config.yaml
dataset: "strings of digits, spoken by a formant synthesiser in many voices"
arch: "convnext"
moe: "top_k"
moe_every: 2
expert_mlp_ratio: 1
am_softmax_margin: 0.2
am_softmax_scale: 30
weight_decay: 0.02
Rows from block 4, named by matrix and row number. Rows with one number belong to one neuron. Each number is 500 + 25 x the weight over its row's rms, rounded and kept within 0 to 999. All counts start at 0. Numbers have three digits each. After the name is the row's rms in percent of the matrix's.
# fc1: MLP up (model.blocks.4.mlp.fc1.weight, 320x160), inputs 80-159
# fc2: MLP down (model.blocks.4.mlp.fc2.weight, 160x320, transposed), outputs 80-159
fc1.158 094:500500459500500500500500456500500500538500500542529435475500500557500500500449500500500459500500500500500500500533500442500500484552500529500500500500500457500563500500500500500530532500500457500500500593543459482500500500547500500531500536
fc1.159 120:555500500510500475500500451500500500500500511569437558551500500500500534500500500500523500500579500500500541500526500434500500500500500500500480500540500542500511500500500500540500500500500500500500463500500456500500500500500500500500500500
fc1.160 098:500568500500500484500530500500473500537500500500500500462500500574500500500529500500559500545500500500500500553500500532500500500519478554547500500500500463529500500500533500500500462557500500500575500500458500454505500500479500500525500500
fc1.161 100:500500500500500500500500563500500514500500450500500468500500448536500500530545500500466500500500500500500500500500539444500500500500463616500570500554470500553545500500500500500500528500500500500500548500500500500500500500500500500537549500
fc1.162 077:500500533500500453500552465455500500500544500500500500500500460500500500500500500500500500500500500531500500500500500500500500479500500475521500500430500500500500461500541450500500500500500500535555500500500445500500500555500500500500500500
fc1.163 104:500500500467500456500500500525539500500500565454430578500500500553500479500500500469500500500500455500500500500543500475500478500451500500500500500500500500543500500489500568477500500500500523500500500500500457500500464500500500531455500500
fc1.164 104:500500480500500500500474500500500563434500500500500500500500500457500500500500500500500500467500500500500500500500475564551500500469568442500500500500500500500439467454500500500500500500500500500530500546500500500500500500500500531521500500
fc1.165 092:500519500500500500533500500500500541462500500473500500436500500434500500500500500500500455500457519500500500525500444447500500500488500500448533500500500500500500500500416500500500500500500500500500500406500500500500440500463517500500500468
fc1.166 081:500560500434500519500500500500500500500500500500500500465443553500563460541500500523500500500500500500500500529500500500500500535500500568500500555500500500500549500500462500462530583500500500500520500454471500500500500500500500449530500500
fc1.167 083:500500500500500453500500500581500553500500500500422500500500500500500500500550547500500467544527500523439479500500500427500500532500530540518531500566469500500500500500500500451500500500500466500500500500500545500500500566500500500500500500
fc1.168 100:500500436500500479500500500483500545500500522500500500500500500500500500500500464465542500579500500571500500500527500500477500500493500500444500500500532500500500500478528500500458551500500500500500500500459542480500577532500500547500467435
fc1.169 097:500452500500500500500500500500500500500457500532463500500500500500500500500500500500525425500500500500548454526500557500500500500500500500500449528500500500500457500500500500472500500500500499500500518548458500500560500524470500500500532500
fc1.170 105:500500545500500532500500500550473500478500561500469523454500500500500500500500451500500500500500511500449500500500500500500500500542500500539500479489500500500500500435500500500542500500500500422464539535500500500539500500500500500500500533
fc1.171 105:500500500500529500500500500500500461500500500500445500520500500500500453500500500500500500500500473500500500513500500500500500500500500475586500467500500415500517500500500440500516442470500500500467500500474500500500565500427500472500500500
fc1.172 087:500500500513500500500500500451500500500500542500544500500475575500500532547459500500500500500500500500468500480500500500472500529500550500558553443500500500500466559500500523500525449500477454500555500500500500500500500500500517500500500500
fc1.173 075:528500500500500500500500500476500500500500500500500500500534500534500500500500500500500500500500500500435500425500500500521500548558549500500556500500500500500597500500500500458500500500500438539553500451500461500500500545562500500500442500
fc1.174 090:500500500500500473500500524500469565543500500467500500500500500500541500500537465545500500466500500500547500500538500542500500500551477462454436500500500527571500500500434500500431542457500547500500500500500434500500500500542500500562500500
fc1.175 096:546475500500500500500500500500500500500500500453500500500500553431541500500500500500500500455500500549500500500500500500463500500500500500500522544500500500500428500449500479500500500500500500500500500500538591500500455500500430500500500500
fc1.176 108:521500500439500500500500500500423496535500500500500500500484461500530500500500500500500500500571500500500500552500500440521500500549500476500478500500437500500500500472500500500500500500500549500514500520500446500537500459458500574554500500
fc1.177 122:544568537500500471500500500474500439500500500466500413500476500522500480500500532500500500500500429500547500462500520500500500500532500500500500500500500500500500500537500500459478526500500500459500536467534500500500500500550500547566500510
fc1.178 123:500500500500500465500500500500450500500500500528500500500500513500500500500543473500500541500484500500522500500500500500500500471500500500544546500536539500500528461461500500500500500500500500486453500522500450500500523551500500543500500500
fc1.179 096:535500500500500500500500500500500500500500500500397500500500500500500500500500500500500454500500448500500515500500500500500500500500500500420500500548500461500500500526500500467500500500500486500500454516500445444500500588453500472500500500
fc1.180 094:560500500485458500500500500500500500500446500500500462500500500451554500463500500500543500522500500500500500500500500457500500500500500500500500500464527500472567489500500447448515500522517555500500521571500479500537500500500480500476500500
fc1.181 098:500500500474457500500500468500500473500500500500500500477500545500500500500446500481545500530500544529500500500500500500500569479500500500500469500500500525534522500448528500500500500500500500500500500500462543500500500500500559546500536481
fc1.182 101:500453500500500500500500500454500500553500500401500453460500500500500500500500528500477415527500500534515500500500500575469500500500500530500500460526500500500500500500500511500500500525528482561500500500500500432500500500500500500500535547
fc1.183 087:500500534523500439445500458500500500500500500569423500500500500500500500500500500500553468500500500500500492465516500500551500500500500402500554500500450500531500500500618457500500500500469500500500534527500526500500500500500517500500500500
fc1.184 090:500500500472500500500500500434500500500500500500500500476500436500500500500486441500500500500500500500564500500500500526465500500500500500500518500500500500500500500500500439476500500500500500555500500500500500557447500500500500500500500500
fc1.185 099:500500500500500500500500500500500537500500500500500500500500500500500500500500467500500440500500510450500500527432500532500500500500500593500500500500500500520500500555468500536500500500473500500500500500500466500500441500479500500500522500
fc1.186 113:500500471505500531500500500441539515500500457500500518500455500500500500500555468500500500500500521500500425500527500500512553500500500500500557500500500500500463500500500500500500500564500558500500546500500526552500500578500500500500500500
fc1.187 105:500500500536500477500536500500500500500549500500539500500500500500500526459500500500500565527488500500500468558500469532500500500500500559441500500500500532500500500500500500500500520500500500545500470453500500500545427439500500560500500471
fc1.188 113:500500461500500478500521473521470500491500500547462500500500452458500500534500500500500500500500500500541500500500500500500500500449500500500538548465500500471500469500478500516500500500500500496500500500500500500500500500474531500500449500
fc1.189 106:500482500500500500500500500538500500500500500475500500500462500500500500456500510500500500500500500522500519500527500566532462500442500500500500500555500445500406500500500500516500500500468500500500530500464500500500500564500500500500500500
fc1.190 093:500500500462500500500500500551500500500500500500500569500500500575500500500500527500500500500500500500500500449500500500463584471500533500500500500460537500448500500513500500500500500500469500561500579500500500500500500500500456500500500500
fc1.191 097:500500500480500500546488500525484500462500500500563500537500548500552500500525500522485547466500519500500573500500500500500500500475464500500500500500500500500500500500500500520555500500500500451452470500500500500500556552500500500500500553
fc1.192 098:474469500500500500500525528471500500500500500500500451500500500500500500500500500500500557500574500500500500500500500500500500500500500500577500500500500500500436468425500500500500500541500500500549537500500452500500462470433500542480564483
fc1.193 093:500500524500500500500500500562500423445500500500500500500463521500456500500500500450500539500500500500500521500500500500469500523470500500500525500500500500458500500500500500447500500552500500500500500500456500500500458521416500451528500530
fc1.194 105:537500462500500500500500500500471500500500500500500500500500500553500500511500500492500539500459538500500500432500500500500500445500500500500463500500500500500500500500500500472521500518469528500500500500500500448500500484458500466466500500
fc1.195 105:500500500486500500500500500500500451500500477500534500500500500500500444539500500500500581500431500500461554500556500500500500500500500500532570500500398500500542500500451500500500500500500483500500474500500500500500500500466500462500500500
fc2.158 097:500584500500555500540500500500500500461500475500500500517500500539535500421457500551500500500454500500553500500500500464573455500500500500452500500500500558500451500500500500500500500500500474500500535500528500500500467555500500500500450500
fc2.159 122:535500561500500467500500439500500453500500459453449556500500475500524500500500500500500500500500500472470500500500467500500545479500516500524500477500500500500500519500500455443500436500500534500470500500500543513452500522500500523500500461
fc2.160 096:500551450500470500500500500456500500531500522468500500500500500500500444500500500473500500500500460500540500500425500500539500500485534500500500531446547500500500500500470547500500500500500500538478520447500430500500467443500500500500465500
fc2.161 095:500500500500500559500475445500500500450500500450500500500500576540518500500470500500500525500500500500500437460542500533500500500500460535500500500537500500511500500500500461500500500500422466522500524500500500500500500500500500500500500500
fc2.162 099:482500500456500474500500500500500500500500500500500440500454500500500447500500500500500500500500500436500481500500554500500535465500458530500547500469500500500500448458472500500536500500500549500500500533467500500500500500500459500500500450
fc2.163 112:500500443500432500500549500500500500500500553500500500500500500479500500468500500500500500514500500500500500459455541500555560500500448500500500500500500500519500500500500500542500500500500500500500458500500551500500500500518530500556500500
fc2.164 116:590532500500500500474484461500500500500500500500500538500500500500500500500500500500457545500500500500428500467542484500500500478500440500500517500500556500500500500500468500500500564500467481531567500500500500500470500500500500500500500500
fc2.165 125:500500500500522453500500560500525500478500467500500500500556534479500534522500500500511450522500500500500479500500500500500500500500527500500482500468399537552500441460500500530518500500500548500474500500500536500526500476500500500557483500
fc2.166 090:500456443500500500500500500500565536500500500500500500457500500470500500500552500500500500500446500500531500500500517515425500500541500500446559500500500500479500500500500528500483500500500500500511541500500500595582500500413500500500500500
fc2.167 099:500500500508500500500500500500500500500500523441432500458500500500500485500500560500500431541500500531514500500500500500456500500536500500500442460586477500538540500500500500500500500500500500500500500500500500538454500468500500500500500536
fc2.168 101:500500500500480500500441500500522500500534500432482500528500500500500500500500417500500539500500462500500500463500520500500472500500480500500500500500612500500500500500500500445500452556500500500500500500500500500520500486500500542500500500
fc2.169 126:500542473500500500500500500500500480500500523522500462500447446500514528500500500461500542500500500500500536500500549500500537484548500500567500542500534462500500535500500500500460500500457534513457500416500459500533500500500500569500500471
fc2.170 092:500500431500480500500428445535473500500500500500500557500500500500467500500425500500578500462444500500528500500500447500471500500500464500471500500500500477500474500500500530500500500500500500500460500500500500500500500437450500500500500527
fc2.171 094:469538500500500500530500500500556500526500537500534439500530566500500500500500450500554476464500481500500477500500500528500500477500512434500500500469500591500500500542500456500500500500517500500536500500500500462500500500500500500500500464
fc2.172 077:500438500500543500500500500500500500500500500552500500500500500500426500500500500500500500500500500500500500500500500479500563435500500500500452500500527500500500500500500500579500500500543500500500500500475525500500500500500500500500500500
fc2.173 072:500500500500472500457500537500500500500500500500500500500500500500535500500439500500500500500500448452500428500500500500500409500440500550552500500500500500500500419500500500500500500500500500570500500500500500500500500500500500500500500500
fc2.174 083:500440500500562500500500500500500550500500500500500500566500500439546529500500500500465500537500475500446500500500466500500462500553500500500500500560500550500500500500500500500547500500552500451500500500500500500500500515500500500500536500
fc2.175 121:500457500560500500508500500529452486500500500465500564531500500488460458461500532535478518437500457500500461479500500500500500500529500500500500500500545520541457472470535500500500500500500500541405500500421500500446500500500500526500500500
fc2.176 110:500500571500479500500468548500500500474500500479500500500500500500500500542462500500487500464474559575500500500549467473500527500500576475500500500500500500500500500453500548535500500500556500500451466500500500474500500500567500526500500479
fc2.177 109:500500500500434500500545425541463500500500500474500500483472500500500500500500500500500500500500500500500463500548475452455479474500500500500500500500500473500500568514500500500425500500474500458537500459500500500500500489582461500443500500
fc2.178 114:500500500500500500500500500500467500500524528500500500500500500500500500447474500521500500500500500471500500500452440500446500500500500465500500500500500500500500500500471500514500500473500500500521500469500500464500500500500500562461500530
fc2.179 093:500500500488500500500470478500500529500500449500500572500447500500500540439527500500500457500500482500500500529500500422563500500500500544500500456500500500442500479500500531532500473554500500500500500447471547500467461500500464500500500533
fc2.180 091:500443500500500500500500500485500500559525500500513435500422500500530500500500500500500454500481500500500500500500433462500500500500500529500500500472560500486500500500500500533500500500485500500540472500500500500500455544500586500486466500
fc2.181 103:500469500500500500500500500422500568500472500462500449500457500500500500430500476448500477500500531500500500500500550500500500500500500500500500500500557500500545530463500500500547500569500445500500540500500563500500485564500500451500500500
fc2.182 095:500500444445500500500500457500468500500500480500500471500500500533500470546469500500500465463500500500463567500500500500459488500500500487500500449500500500500500500500500500475500500543537500500500500500500500500500500500463545470500500500
fc2.183 089:500500500500500500500500445475500444542500500537442500500500531500518540500541427500500500500500553500500527500431500500500440500500500500525444500555500500500500500500500500458500437500500500531500500500500500500500552500500500500500500479
fc2.184 095:500500500513500500546538500423500500542467500535516500500451539484500500468500500500446500500500442500437500500500500461500500500500500500500500500500500500500500500500500539459500500500475500500500500461445500500500500473500500521500457500
fc2.185 096:500500500500500445500465449500500500500555500500500548555476455500479500500500500500500500500500500500500536500500563500500571423500500500500500500500500549500500452500540500500500500555500500500500500527500468500500500500536417500534510500
fc2.186 119:500500500500500485500500500466500500500500500459500561500500500500500522500500500500455500511500500500541425468500543500583500500500456500500529500500500540522553500500500470500484500500450514500500500453500500463500566500471500454500500500
fc2.187 099:500500500533500500555478500473500500500500500500500500500500500560500500500500500464539451500560540500500500500500500500522500534500500534500500500500500500506467458550500472500500473500468500500500480500500500438500500514500500500516518500
fc2.188 097:500500500550429500457452500474500500500550500500500500500500515500500500500500500500526500500500500467500557500500500500500500500508500500468561500500500535514443500500500500500521500458500500500492576500570519500500500500437548500500500539
fc2.189 109:500500500421447500500453500500533500449500462457500500557500500558448500500500500525500446500500500541500500517546500540500500500450500500500500500500500500500546500500500444525569500527500500500500500500500470500500500500475450500533474500
fc2.190 089:500490500500459500465455500479500500500500500500463500500500500500500441500500479500541500500500500500500560500500548500500500512546452500500500436500458500500500500500500500434500536500500500500500500582500408500382500500500500500500500500
fc2.191 083:500500500500462571471500500500524477500500500500500500525500500500500500500500500500500500571500500537500500537540500500500495500500500500549560500500500500500534500500500500500536500500500500500500550500500500500500500533500500481516500500
fc2.192 099:500500533551539500500431500549567500500500500500500500500500500500500483500500500500500500460500453500569500500458500500546500500500461500500500500478500536472500500500500500560500500591500500500436500537500500500500500500500444500441500500
fc2.193 114:555500500556500500534500500500500435445567500522500531500527500500500500500542512468547500500500532500543500500445513500500500500500500500500500500500475500500500500500500500500500500594500434577500446500473500542500462475522500500479500500
fc2.194 101:421500500467500500460500500500464500500476465554467442500500500483500500500500477500500500448500500500473500500500500500500446500562500472500500538500500500500500466500469449500500597539500500500500485500500500500500500500500500456462500500
fc2.195 117:500500457542478500500500500533500500478500557500500500500500443500500500445475544441445500550500500500500553558500500500431500500547452500500528555500546531470500500486500500500500500532446500520500500455500463500500500500500473500530448500